config.toml
encoder_arch = "regnet"
model = "contrastive image-text model"
dataset = "flat shapes of many kinds, plain or patterned, on busy backdrops"
train_examples = 195000
image_size = 48
crop_scale_min = 1
horizontal_flip = false
translate = 0.12
color_jitter = 0.2
tokenizer = "word"
vocab_size = 45
loss = "sigmoid"
embed_dim = 128
encoder_norm = "batchnorm"
encoder_activation = "relu"
encoder_channel_attention = "eca"
encoder_depths = [2, 2, 4, 2]
encoder_kernel_size = 3
encoder_stem = "deep"
encoder_widths = [48, 80, 144, 256]
text_encoder_causal = true
text_encoder_width = 256
text_encoder_layers = 10
text_encoder_norm = "layernorm"
text_encoder_norm_position = "pre"
text_encoder_activation = "quick_gelu"
text_encoder_mlp_ratio = 3
text_encoder_head_dim = 16
text_encoder_fused_qkv = false
text_encoder_bias = "all"
text_encoder_qk_norm = false
text_encoder_parallel_block = false
text_encoder_dropout = 0.05
text_encoder_inner_norm = true
text_encoder_drop_path = 0.15
text_encoder_positions = "learned"
init = "xavier_uniform"
residual_init = "none"
optimizer = "soap"
beta2 = 0.99
lr = 0.0012
beta1 = 0.95
shampoo_beta = 0.95
eps = 1e-08
precondition_frequency = 32
max_precond_dim = 1024
one_sided = false
adamw_lr_other_params = 0.0011
grad_clip = 0.5
steps = 6300
batch_size = 256
epochs = 8.3
lr_schedule = "cosine"
final_lr_fraction = 0
warmup_steps = 120
weight_decay = 0.4
adamw_weight_decay_other_params = 0
Rows from block 7 of the text encoder of a small contrastive image-text model, named by matrix and row number. Rows with one number belong to one neuron. Each number is 128 + 24 x the weight over its row's rms, rounded and kept within 0 to 255. All counts start at 0. Numbers have three digits each. After the name is the row's rms in percent of the matrix's.
After each neuron's rows are labels from the 100 texts, of 14848, where the neuron reaches its highest value: "fires on" is the input token at the peak. Only what is clearly more common there than usual is listed. The data: flat shapes of many kinds, plain or patterned, on busy backdrops.
# fc1: MLP up (text_encoder.blocks.7.mlp.fc1.weight, 768x256), inputs 128-255
# fc2: MLP down (text_encoder.blocks.7.mlp.fc2.weight, 256x768, transposed), outputs 128-255

fc1.222 089:146113139105173157110138138168156115165157093121106115104140138136139124116072095120114140101180106127144140181164138111119097108131157142095113103133131117178112119118142108108157112138120119124160166144094114121123125147151102133138123196130094117118149147153166117124102142116142092137111121157144088143115120152138134147140111123108127115122139167127113133151133119141134133117168
fc2.222 089:117106113154132138138064126155120121179113133112067099080099141116126134133128142124132105115156124119132126143127187144128149163125115076097138099143082119090094131113098098113103136124118094139142100158096144110115138151147125170136149126105116138106090155125103190135131154102120121116127133089098123142113117175117121087117114146145155093132130118113150101135157115110156123116129
fires on: "ellipse"; "semicircle"; "heart"; "triangle"

fc1.37 108:105137093153087127122094119154156129144142167147172155117111128143137172121162134098157140109124075132107133133153077128110148116116111128138157120152103128106140185142149138129144115153123083099058156120117119173083166097149111129112080144118130103116147157096127120148088108123123069122088161140121064140112087106087133153093107132152117139113104106124130081153100149133120163113158
fc2.37 090:112128161149126122109168175133131124116135091099113088113096154147111095129098123137092173106125121138118175115097131121153090091092149146150116130092110122150098143152105072158114155158117124150122120145145095112093113123089134134141142155118135124143083122131147138131115113092097152126145089115119168128134143162144114089127140168172159113121113095130150194114142190116156141164141
fires on: "yellow"

fc1.317 092:126140091115137128139109111065130100155111092097122169155122107133124118139144117141129139139135142116135173126167148161133114103091134101143099149109109121144125105164148158140137114185164110107136147130161126123168117186148131166148126120132102138095144152124140101135115154129111141116125126122166106149152095110116193166104140118100151106110156156109110084114178115128124133133123
fc2.317 082:093097135138122130172107139115114124145109156131142100090107158165136106134105139135122114151133086121130101149132080128128106149123148112113150157115137129125174135130124162116126081103127139140161117103104144137109145147110119142112133131125096114111123158172139131112162092143142174170164138136132096135157159182150153107132130111128092160133113146132113144147150108111132109144144
fires on: "ring"; "gear"; "hexagon"

fc1.144 096:138146111121144151120171094145143136114096104115126094097114122172143109112162122099142106116080121115118178130144135108108173150141153093083118112140156117107119137145148098138129095114151087132125107129111175148145107123132120093163157100161131106140135148126114119101120140103150160143176099142084107150158108161121130172113093109134128108160118131150101110198108145113151140151129
fc2.144 093:120131096087121119143123118161109086137167102111132128163138107156084158071086129129149125147137157116075135148142108108151166148133168125177145135154127126122160118129115146068125141128102138103103104104126092089118115135079129124119150170141119133082106137143125114105119109162074113111106128162129120185139162114096127133113106098111127097128152142117101175098100139131146158130160
fires on: "hexagon"; "circle"; "pentagon"; "ring"

fc1.163 086:115156101080125152130133108121122124104136100117142120152085121143116079110082099100184134129103098156089168185123097089104127116086104125109121127122110130123126089127100139166124141133171101126093163146127164136157097140130119076146136116109136120148132092141133108112119101124181115191140120128147112117108121137174169084124102119133126104153120140112108125118127142117129103127131
fc2.163 086:145130201141139108184114091081089126113117106114139179152137133149140126093144157114168149122137098094146125121149134134114142079122138162089194130127118163153141100131150110137116125161163125098139087122110117135120155160119126138160179155140127112091140132138125162099140147104105142140174153107168109119107065137112122113150152142156132130129162094173106130129118134093121119184126
fires on: "ellipse"; "semicircle"; "triangle"

fc1.239 088:157083092161087181160106117101084110152096135142139125112142129117131126098102116123108156120105127156156150115106158065132186114117135172111091140098121116148160142153122139155163124141131132128112138137098109142113143145164124128092164146160176112131106141120155105089157137114110120169103158118174133136148124137115137153091148127110163139140171084092142112132123152106141132140143
fc2.239 101:117150081129111104082134063175114117123107116135120154120141142139095097157124134135106119114111141132116120133081180116129110157146138115137139140141139133123098125139163076114150187128105161106137131100090131110145133144113127143106118130166136094120112139160119121137142171111105102154181137118145106142168084173123109110111120092084111143133097125090139113146151114153149095128141
fires on: "grey"; "left"

fc1.723 095:073135175087154157143125161138118138118128100153099129105185090154140130090106088148148125129128141158134128155138143152153128137114125121147154145142182149130118117144163131119137118139180117116104130118124116131191101128102115139141176153144162178119200085103118107145144068124106137127144117127115128143145161118156094157156118140137140112096159171151112077110134138114103125143084
fc2.723 101:116195097149116109098123138116084129078148150102138132090102086127148162124145137130097097093132105122162136124112131119103146115149169140159105102156145136104102149139103150112082141137094140152124119136106172145104166113092141159149114129124107135138119105137132156148123116127128143155088126133148075068108124123169109137152105148092143117118123130142095126130088135113162109150153
fires on: "white"; "right"; "black"; "to"

fc1.375 081:124172151130114090084138112150151104157153089096102128172137119114208082161123106174171084143143105148120104121112121169115144113083127113101107092093131151140124167142118148190125129098151157084138157118116123127124117157150193096136109146102166114177103155139145102113125182134104104129141141111114132151099125150138095120098146099071124117108129161126095126121138112142145139129106
fc2.375 089:128094166143124113121150159136163164151119141107127128127123160185120099143106142106137169177099161129138154148144129122150123108149117083124140124149137179140121116132125171126108131139103115090142160127109155120158144159156178100109130163104118162141137133114086133117121114102139190093134151136108118126115113116085172135133153129130171103113122172138099086102172140171094174122127
fires on: "ring"; "frame"

fc1.519 105:079117114149125134137125085146150122097095127113143067163131119161148125133105138154118123138129160109130191101111150126109165165121119131165136128134109138134116137130140102114112147117086092133136128110135179111142105139138139147162150144087140134141143131119098119137127119096084147093133144164137134132148108135145107136137112153115157125123127150146159111086090114127150113140083
fc2.519 105:141109151112129121122085121106115141160108131133130138113110152114130148075110130140092137133166116154160101116124134125102146136132130136126123135134073164098132083131130135116117102163138155107116122131124110109167106141126132179103150122149119146135103158151115131130124147111120124104113096132093104116152217073144100123154167120162147152142178102134112143138141094122180135087153
fires on: "yellow"

fc1.746 099:143169186120106138121115114094157131127125115090151151100122142122138151137117099127110131166155117114150161163163099100094138117095116091115121114146128142118170102073144145140128144119162084122116125140140121106154137145075140080134194072103106154153121065115101116156169133126127138132143149108140096137102146103174124114131133166137108122095141140147118126178118145124116123136102
fc2.746 101:075116122154133123106130138081143147147142124161156118125118085111087146078128132108122136137104158089104137129087135127165112113159140083137113149103139132144116153154097087133111081086138128120154124122143149170087121160124108109108113155128149140147125178123138139124126121146124113105091090121156137114137167097163167116128135166129108136164183087134118155121124158152151102142140
fires on: "ring"; "frame"; "gear"

fc1.296 105:079077156125143085081147090112162132123135119127149149117126112150129127119133144151102091076120125076106078095130119116108167149127089124108137142164134088147153120105136126123155141136135153134122147123104100129101119095072117121167168147128113115119120133127137152155133119106154140137055127155117105142129122117132137133135120155138177119124127158110122074149120119152161173144161
fc2.296 098:112127146158118126155143156142110123123104162115147151154155122155118098188109146123180140093139189093130136118133126153157105084114116168118118086140159115061138116122123143150100104142123109141150146100155118130121139148121138157124125157118157133176124125112129126123101142126073140128180153129103116127119088127086096116182136122142144076163114090121122145130102148082114099106143
fires on: "to"

fc1.507 090:070137110117126149134115123142156133160128156104113102164124133162129069132112127130142186126175145090128156115129149108149144134140124072166108158148097158096144135142151122110125129134177069172141105129124105145161102150130110117146108102125153167155127149146077123104133064157133136111135111127108134070110124121139109100119155101117119126116140127113154182112071143121123132154092
fc2.507 100:120141121129137115154079090131135125121158156131095213152133098156114131142144147128125107142115088164152149134141110152090128134122116130120102149066104136143156141103125124105110117135161149153174101113109113119119103144123099115144117119103083187117156126135169110147134137130099106116119142111158116124121143123093153125112151145118106157128112127066143122130153100099125122094114
fires on: "white"; "square"; "pentagon"; "hexagon"

fc1.168 084:151137140161121127170095133140114084121143131123119082116174113145163130128077121148108127126141108147094142159108130135124157118116125107114115081144114129165104103185153124148088136123105114118115133143088121125160109116122107129142117165128096132107125186120160082088153180133103122115126121101127143152096122114113114143111121181157142138070147129142066124151134121120141112137156
fc2.168 093:138116140130111117085175112103157119129139098112121170118135133109142122096085100157116115148162085122137144122086140096147131070134098137103122145122145131109160129099099133133102108129186125113177091130118082104106089134111126138132155121172108098098111137100114155118129147124090130119150136098098117112138089151124140115122117152108111103091126155085129123078137076090122138117108
fires on: "hexagon"; "circle"; "pentagon"; "square"

fc1.386 076:133153153173170140145137115116157155114162121131118102145119120133123150100125084142103120143145150169109133101133094151164115116152146145153157125097148126117145090110133153149183139132133119159101134117106127144127140113152091156107107186097142105092139103116146157115119116128101121101095091142130108108119145141111153176099119136130150131130147094080140108133147126167134105157109
fc2.386 092:120097119169089118096124144125152118128131126100080071096122141128110152106120140168166146090105099143193120115095181090118120136130133112121067127162136152139130178155092134153101136122142144106157076146182123111129141111174178101103170102151134147116155127099144113131089126155138151086144124112087133112106169093150112142128134116135091157113128149137130116106107159093150120130130
fires on: "hexagon"; "circle"; "pentagon"

fc1.0 084:124110100147132179143137134154125118137139136154115113164139118176113126110097136135116152148147122184178093104068162134094105127117175100125082102100124125155140135129149109134094136137139147118167137139112120088153080110122148098136103179105126127136140145136143146104101132158096106107107158123121127156123110145156114122136123172141157134094163115123138112135098099134106127110087
fc2.0 093:169165150115148154117102128086084104116124096092140160130127144100145144178118112151146157153151086107117141131124139122142140109116145119109081075094191158123131136131111153128126114103123137104167149132134100139142085134128121112088169163156119088132173115155137151146102153125116094155160125148124114128122097164121093138142147175121145083126159143131123097106179120115175089133157
fires on: "hexagon"; "circle"; "left"; "square"

fc1.606 107:189103119152114165136161144152155120101136137109118092132120123147151122153152118106145147132135093112137117151155110158166114133138171106098108135109068116135114165135104129095159089120128165109096129143114143077138171118178192146107161104179197102136108081151122138132117125129159130166105138099165082089126126129115156107104136133095138160083123113134137115152111114131102121122091
fc2.606 096:116090142083098132140096115113103121117089137132131147102151131117097137099093097095102133112147148128089183162117133128147114138135084117167162185091128143129101048125109144107157139108146080113133132138128134139084082137125133103135136141114125132137123112161132118101130067133129068053116124158136171192145128168088143115160147092108105104146122134158123131094133148166125137136126
fires on: ","; "tee"

fc1.302 094:156090071126125112100157149118181115107159138147126105155140135116121151132175125096125122134160136180129126137154098091139102156166115115122122131113176102098139116106139119140134112112149136181091157145106142140159153137118125119085125156116121136149158169156130146098132145140125115137126119087101118120127141067088163139142102108113123149087075141134140122126147108092126131107135
fc2.302 097:096125132149141106169127137098122136169117133138113106093170135082106109125128145109088161168121144128106134147092082115160134134131119129126149141110158139096109083123105156170144132130136117160123139078115119168097102150153098125123137133109159121102105108151149109129111151099147102106147132087125097159142151116122152112110123085141152109141120125152125120141158122140089174130160
fires on: ","; "cross"

fc1.400 098:118145124095142083115106132161161122096123108151139084109164148154133118104103134075100116175102122126143132151113140160105123141149128110100155126117141162124112100124130100116116108144110084132183132100131123131138095149128150097090172140135103096132135146134139089153129142138152128145085135134113147104134042165134132129155127131094112116086096166156128091145118165082147136197131
fc2.400 096:115082132123130119112144138094137116125145129144106140167164101145104139116099131115097119152149125111079082153107117139113147113152109126146134102121132146159139135137151162134125128091096177096164126150137111112121150107115107169124107145101120160109156122174052164113151113149162148186157129125108151135133147088177097135108104103171154136134170139134149102155159117134112118135140
fires on: ","; "ellipse"; "semicircle"; "rhombus"

fc1.721 096:096114153114150133158123091109092133123101123094129109136100095120106104149102120116187146115149203104105114134120132140131114163144092155141138113108076135107173140125135133139109137098085133130127099097129077120118149117125155096146130124158082163167128120131122136135123158132105108163149172152144155136108146101127095154124153068106114108078118101111085100098118149155145084148128
fc2.721 094:104121135134111118178099109153130113126115107076142148120130098160171092118153117096142150108107136120150109132104134126058134172113105097075112171193119133113132088133141101148133145104146120162085114176143199124135102159151133101132132108129106154195162090114141104128135101147093137147091136105121102131144145115118115146116127095149136149123141113120170129120098121174105162150103
fires on: "ring"

fc1.340 098:111158108113120150124121137133132152127113135086142140114148103137080131135119129105122108104144104129117119138166108135094181123124120101110135133120123158124108128139133099096135129118135144123162127166099112135141165151122105098108126144138079115136090131114086118157106169103132165096147148122149129127144126116102164116149154113155140179138130153118125140125143097139162137121117
fc2.340 093:111144151137160165143120156151131153150121113118107130132056176130125120100134137117102104098115087096118174149140144120175087106097107125177092144117138139163114086128140166131144125142134104144122146129110175129132123134120136140104139138086142153086155088150113112088167125118102115123153179150146091152113120155096149112113099097130099107115122107105121122128140136113115056160127
fires on: "yellow"; "arrow"; "teal"; "tee"

fc1.761 086:107131162135126118139125136143141117140093116125092138140145104124105185113115077129108102095147128128129113134125096159078178137100103068134099111156140132138141102123165157131085154146141078119096127119089089095152116125151118129161141116141120157135146158105143135118165127107187091133106154100115130165136135158101138120149117147136105160144159128098112076141139148141114101156117
fc2.761 101:123107116144131171142151129108146152110158100132133176146134121127169144147179111108179107167146156137124151123167123123153101086137103114149118114105151145133115109108135113163151154162130092102095152148170119129150129158120108059125130141149136094131125152110144124161116144136119119141125112094141119170157116080156136162133119095101113106176152149084183171176135125118128102112091
fires on: "orange"

fc1.16 096:097154137141141111122141143133118148141127116114131153124139173083158087121139127134112149172125148151130154123095124142146133133138146140152147104167127127108081071141105120127126166101080093121085127123098087167140137131161136099130106168113135129093136114173112102184097093138134115102128126112094071108142073111109154142152162146140104146115140059116124185136128133112113108147145
fc2.16 099:124152120162133189118110128094139135139096134178150108103113072116119078109145099121098136122133124126158128113140145120138170157130070143151133130137135117148140150156118145134087104119110135109144129105184141136137121139148105147151145094114126117111133151142116194144149152112142090140113111143152140120130135131134144117115149133105159155165115130106144089137118129126142126136115
fires on: "yellow"

fc1.349 084:143134123057089106143108144154167110119136154070129130138108131172111146125098103162132164105139160137114141147106149159112082103153145096144096133174123108150141175131150149162108144126117138145125077074145133092131089137110102098143131124167121152119144155117128093114131147122102110185152127126102102125152134145093101100136097140079104114109156117157135138145147112135142103129125
fc2.349 093:126124148123151149147133100095098121148160122120117167151103123108108099159096130137149125110102101116132123103160108126117164133116118104142114115130137117149154109155104125134108107074122167130147117127177111108130126118123129170114116173115085146103168206158121129125094100145154152119119117170133142117131116127137129138090117160127117162100118130098134121150098140081135104187141
fires on: "ellipse"; "square"; "semicircle"; "triangle"

fc1.77 088:154115125120104083134125112159153110149146173151076125208138101126098142136057121138125146135117133095124148111133092160120147140137160081102156153114121120111191107091127201139137126112144123097132110155126112138128136102172131142121110119133154114165083139146164127126091119110147112135137147131150117127109160108122164104134111121140111101135134130160116085119126165109149126157140
fc2.77 094:137166132135106143145162165107124154067105151140145114149090130127100107184100104116111106179120138158110105119145139139120153130140164150150133162113139131122092142099121119115120143097160130132140084087157084118119095146159134142122148132153124168141137156117114137178166146141103116096103175149164175133133127114161145150136147156148136137111149135168123099103126121125113116113143
fires on: "white"

fc1.512 110:140117104119141126110130152140145134133116138160129146110097126119141081083166109115136083094104162108174142142159120181106136165114131148080137141132165119170131119092154135120150132129127132113140127122137139056123127119137116077162133112153072099124123170114119147128171113165159111114117158127140109122077137148144107105091094142143115141104165144131082152124137162127130112139157
fc2.512 102:108127153146119160142116158110150081121150101125129123113119147095146140137079186180121114148116132166147143116117132100101172099155170147149130143130138116156123155123127125159134141130114124121142104092120169145142168160122176173148160112128158151148171121137085109163099153122137146162082141147122147154145089128136156129093130096098124160171147147103107155133145147102158132179135
fires on: ","; "bar"

fc1.136 087:134142147103118133162153132172162150097163076093134085159087126129168115189182110104119116131162122118154118115155091111151150080135146144137147115132125086086103107109137112124113162177113150144110157180134077155132075152113139140126132133143117146159101133110098126141136146082116127166128113135151110133119100120136185112147141078122108090152109134129156105131147124104160162145166
fc2.136 095:156140121138081112092142126136132160163118114121153121128144194120133133130140141076119120111084128087113148104188135177106121149080070132137146114158124141123175126150123121127143130093145088139099121093104125166149166134125112109148136130127130125119123121110129155129112117113181130130095094129098134114129100086112104155115152122111142144105126171117119134138147100106167104111166
fires on: "to"; "the"

fc1.59 114:116144165150077138135148138159139130124124148164118144131094143123159142087112129110100147085096161188084121099113148118125112156135095135142126133156108147166141161131155102160142150105116118148167135082114140102133111172147116111126140109118085097120110134124120154166102153137103156095113111103118108157129105084155136149120136101105113173116117114078106119146082185093107123137162
fc2.59 104:120132105141148127119135120144136154125112120120146141150113134143110154141117083105144133108111148137118133106159145151152105152150116129103175110153131110133104113144162141179100106140146151120106116129164129111126135103100087160135132145091128148105152043119090164106118111120116133098125178148108137163147118155100133153106127059172126136151112114132128103159141166176151103110114
fires on: ","; "<end>"; "and"

fc1.31 114:100124074124089154177173103128117143135123129143070131175125118107140068153149150109092112111133118168117121167174162115122106133142117157107077148097136145171144143136162112143120150167130148144122142128152127100122168151126097099176121166139168145155117123102096115088141111103122147141146090109151145122140087127093112099129142166129134114158108106068159147135145131119099140140137
fc2.31 125:130090105123131161157163151170127135140170163131102127143140130092115113127124101128089104091119121126191121129126156114101142084156079159085109151090137145085127153155186111128145121179115116162115104115135102098116134138144094087123121137144137144136126113130138148103095116106139147198117152101168087133141112102106123132135100122113129116136127095117171112130140107117148105092130
fires on: "grey"

fc1.151 111:165146129146116140119149133151129130107113160088145069161102123096138149100148163100096154150163146125135132135104201168161102127113116139126109115144127152103141138108133103117114163107156132144178132104161122126116143120103148126107146162105117152089145123139141082087134171152144129065112114119162145135144106121107132098150138109127131132123138097150120120129100115182129124097138
fc2.151 103:082148122112138101146105108082122084125115101095132139098190105145135137141126089139158082096112137144115167134104088096111161134108145107133120110112140145120090107151124128129156091098087150070118130114138090116136114134159137153114149121138121120127133137160127167090121066130101111117131142124151116091153153136113134116149082125110113116138121079146116142086155107088152118137114
fires on: "purple"; "<end>"

fc1.174 098:184160132168124129118127115134106101130113136112142157180131089170097082130118129143106134126103134130095183097109148140128137094109095119121164136091085118147138113148113145101114115186151098125088134170142073139154108120131109102118122131124141082125069129142117109132124128167123111159158130128132134123158114118156132101133144118135144138129084142090161134118147118122158146138101
fc2.174 096:139099123137126142145102111176173141119135141138154116145135193101103127104127131100075158157103139087131116156171120169097146063122112126122147096149068074128165128172166138092127119146122125117155106125112117147148157116158106106135122151129105097129111133148154147100126148110142099152074155095140138141136152096162128167131122102113131124139078101134169110118129104136152074146146
fires on: "orange"; "of"; "red"

fc1.496 110:133113088108077119167092155167108134141147104127121101104139161121142115124140074120126129160131137144140163182113090102134113155132122112191136130125167143137151130110102138158131103109137125134116099095175135142145121114148163076161133124135147149135077136093167130129169114145083127149120108131133143119104127118152138123135071128104143096147110141154099087121145128153118148128132
fc2.496 109:167122123121126167177125126143069111148123134125132130132153095156112089100135105134157138114140110096174125144190164121139107157132153140088127076141125157097103105094168108079145165119124167081139161132128149086139116129105117119132155137113103125166122128112122109120158120124133136112167161120156095124150105111098117123112126117157134182110131140122169099132169137105161128145100
fires on: ","; "left"

fc1.411 114:170129181168150119138113145152136137113138118134105117112115119111110137134091155163140097078143072080075125141149147170150101139091113139130125116140107096109110182111130086132130157129139137139133141158125107087154101112142106120132129104113167096137183143121142128141107132118095092140187096131107148118091151097150131188136134130146120118090106153078111133102142131132128102095109
fc2.411 121:077123166109122113143087170082126111166116111142132159122076120141115174173114091140127129120153131155116165170086085146143138131151146159129154140067133137138169132112194141147162116104126148161141146130130114146168119086162163150123140138087134151138137154137187105099085155159113140131122149145122129131079127160155115094107113143144090159136147099118146114129098078107096128147133
fires on: "white"; "heart"

fc1.767 087:092146098120108107107179139121117143106156151116147133124137170133104137120090119073137134118150104137136134129099105122119114175089130139147138205129125097137114104106086136161117132100135076102146184109142158167128119120140117150144142106115149116132104151146102201157145130103071114173146131106105102118104146101132111091123130099156121127068129117103141135135137172110119110140143
fc2.767 094:114132142162119126080115131104113100124098129153141160143131121136120129168130117117084081158101095143132114148131132113152104076078147159150130107115127138149161146179146144132097142111109130158082126112137125148139125116158109137123094089108126154161112112121159134133119156136115136087111088127096095105156117100135126135092126136112155149164125165105095088119094101151150146129075
fires on: "yellow"

fc1.738 092:165075115152102165197140135131102125120117133111150118142117099161152161060120149079161113129151098115135136121136108141177136109116125156167159151139147135147155081093139116163149133139132120145149140150147155141128133125104168120110162132091118106174126169155151114165135123131104101136132106089176142098126153142136105110142121129127160135102128130140140094124147141115152151132138
fc2.738 090:114150148118124117090090103121138132114145147159125141104129169117107063220134138143107134121105107154126103157105140091129131104116084109113138085118139138083119157135097117126091102156091157140134130137118128132142115112136111095171128102108110170095061124112096170138134107133129114116095127105147126149112128143105145165181154093135145138127113124107104120135094144129116066105078
fires on: "to"; "right"; "of"

fc1.147 077:147125131132133142163111141100140150116112125128118138121142085159128108134123074153149138129119135161115121094161151154103162112124126121143152117074156089170127082148116142117140152139088123155143107127110142140157170127125165147113147151117170108131120116110109115154103125129125100131130132145125096096135139139156160142075138146090087094106125094106170127132120113141107102109123
fc2.147 085:123122148117093120137123121115128095113132104092095118141123154143127123134095128153149163129117183135106140119110121129119114167104118120095098149134146181118116107128124197137139142133106070146142109128123071157147127133098131137123115107158156122126177090139122083119124117130109152139112147123113124159126120188121151117099128160150149118140138146126114098133170150144106149109162
fires on: "hexagon"; "circle"; "ring"; "gear"

fc1.243 105:157152146122157133169145134143115094129127089101129175138118144153104098119139125149171149177107171150125136097166119105111120146130117124157071155147120142127071128058085134148106163076090094141133136119123152132140148117132153172107095153137124126133124110102118115129124137130098136114153109156132121095112156135097069131108138137154120080137190137114158111137115104160143139142114
fc2.243 117:113143112139132127138161103149075122140136160140132146151103127159088158123123095152122130122158127137116107134121141146093128143123161166109102133107070124113123141138146129177134112112086167143124115117115108104118141160134113124132107120152180140182159110149114101121116114119095096165168119164125129103152197116119148121150115139161126146116147144142116100127113117062131163163072
fires on: "ring"

fc1.135 114:122121169133102130119123115111118091123135139140103145156120134144122108119125136120136167101115099144132164150135157119096115173167107072125112156141142179147137184137145092131128122161129088140113083124151144114151146112132119143072142092206108083146131162071129172149095153165136144129186161195170098119130083110080151094100127138156091120114113100127092135147129120114153124123148
fc2.135 104:141114106106080130135088101127098102163125087117117160156150131107117169157098107156118108105126109154134132143110124104125092122112103138149200122122131154133102173083116145169123120121100152106087122130113166159169091156142150105178135136124078118105102109135137144140129121132110109139104117157128161158147087157157128100146110077139157083123134121068164125122129124144084103127103
fires on: "orange"; "red"

fc1.379 081:098150088127132167113118121106125111135095120121116138143125130148114097144133109117133118069153129148147091098143118125064130100099147127118129110135127138115138130122134124133091161150135129096119149136117098155138110109136145126154168108136109130109142130168103135096122185127150105119119115107116106146103149139111117124135111104122107103118162098131200100114108103142135136132089
fc2.379 090:114098132150119153146135108175106144127129127089114118145149135155126092071109153178169132096116110130085148121104129155169123077121149104147107146165136145170137154121092115116129162112136073158135106135113091130079126101118138124134095122128106140103139164100117082084104136153113118196113114127123103112110096150147108085123120140123166101093152142096145110151125173118142097138135
fires on: "hexagon"; "circle"; "orange"

fc1.2 089:125086101115106117149117128116157100139121152139064112144127137162157123140121118138165123095126108102087123153122113117091122144137135107134140137151130177153128120176118130127109122156123123152118140165145101089172124148171113098145120103106125149115105159112120143133150077132122089125151113138108104168100118112117131115131123127118123152097184131106127100095138101100109122086087
fc2.2 093:118120147138160124100089109110096132086128136140152132132074134165143126122151111114125127150115149124111124147124122097171148140179147138098147127090129130126135116141162116115160127134121105130133100100116119160144154158156142160134091126121135134146110148087136068127138067174105061078129149101111181080122119139129163106100111164080168129109166119098130171158123135179191126102145
fires on: "white"

fc1.536 112:114129135094152181151082128129168131106144126103158117169135119151142103148153096136129121135131138102110137139174122179141134137112099092136106111124132132124131141151130107131158095150131159153121172111147137126109104108079118114139116162127093153147113111087145092152129123158133151119121109140111126124133115137152138074134115160134173045098145120161137148153124119127148145173158
fc2.536 107:163115180089134086177142150103107127144103159144120110106129145127142149148114127168158105104143100104147130127149076137128162102137108183072125149141129130079091155127174092137169171151129110094134148126113120152108134119133131154135132096118168141150142146099127106089122097100100119152134117124143113107103135145093138150155098103172115190144142139145158113177143130135138133096135
fires on: "to"

fc1.593 104:135134108119163146137107114111111136136113131143184123121117119170107167141132121124147145205120136148133169125111113136122115092114132136135132153140093141082154115144159124141145103165143115145126123137091133077145098095127111123109156136082128135107115095118082108135191119150119106109139150132127113132131101124099129106145112120141123162144131126133144070128140142063151129137130
fc2.593 104:151136137132144129122175116093132144121111159143115117110117140107137158131110067110125128141088125116130154089143114135096116151116154126116171101120115084136146175145097126134143126113112114093122100098134134147121147154158072145140109140089126112113144134130124116129129110129162160134061114112115129084138145168128185137102123131146108124119157139126153140141130170115142167153146
fires on: ","; "teal"

fc1.687 113:118152104116131128162104117122147128141134174126140096143104108103154127118136110105143086126107142091115165167108133098140135084121139152125152099148118117118081126071170112086127101114132146170112153133140109142125146147122124132132106120131136090149117174158097092133133105105149124157141118108131126101131164140156129087118147115101123113102118150129125178115112159132147118105158
fc2.687 099:088114114127156139107146166128137129148131135083172150107150093107154153152129130139121157155136112092125146124137099181128144107131149147146112123183142183166155096096134136142115117151120137120142085145118138127080115096124155131157156146083133115140171137129137120145149168124133108136112137101141150133122116104120117170124141105149122145141171103160126068099152139161144146123126
fires on: "white"; "<end>"; "star"; "arrow"

fc1.620 090:163122130118104117119108114163104137159152104119141125098123118158164095095105110141133122136112061181102125143091136134101151133140130070088194100122162136164092085152094177143145179157120097116124091163109139127160124144156093114122155124135104163115145154141125087104120168111126082087107068120139116130172151119124147156124097114125100128142137121132099125143130120108125126150147
fc2.620 096:149141133135123142128160139142105075137104113126135124123094089143160191139160106147084172122129097111121120087093141095129152127115117131175095122105156126126126100094136128104093134136086121102159132118109116139135170166131123166132159165103100138119118158128112120172123181125116148101115116126128127092136139105111090115125148173109109139138153115101138152094137130111114147115156
fires on: "hexagon"; "circle"; "pentagon"; "heart"

fc1.377 110:100114100144119134148106146099096138130127128089134135124087119124120122137152099156114149097129139118165136115154098110128150134108141091135147123117121131165146147109170143095102157108138153144104155136098138124137142131053085152110112106140119115145139140153130120142128151125124178132161120093164090144090153141114092127127116140152114102107105122080172125155152140136132143141076
fc2.377 108:119132130150134091128129120122164105146125151135129129137112138095147095184111130118162171101151095169126117159146135122089095115133124126175124074117144136094127119165116124151132128162176124141107125110111133166123142094137161111143139110124100100115113150147140157105097162117168091160114125141152141150141174081116099095145119101136167156124163128120106130139087166132179111113146
fires on: "purple"; "<end>"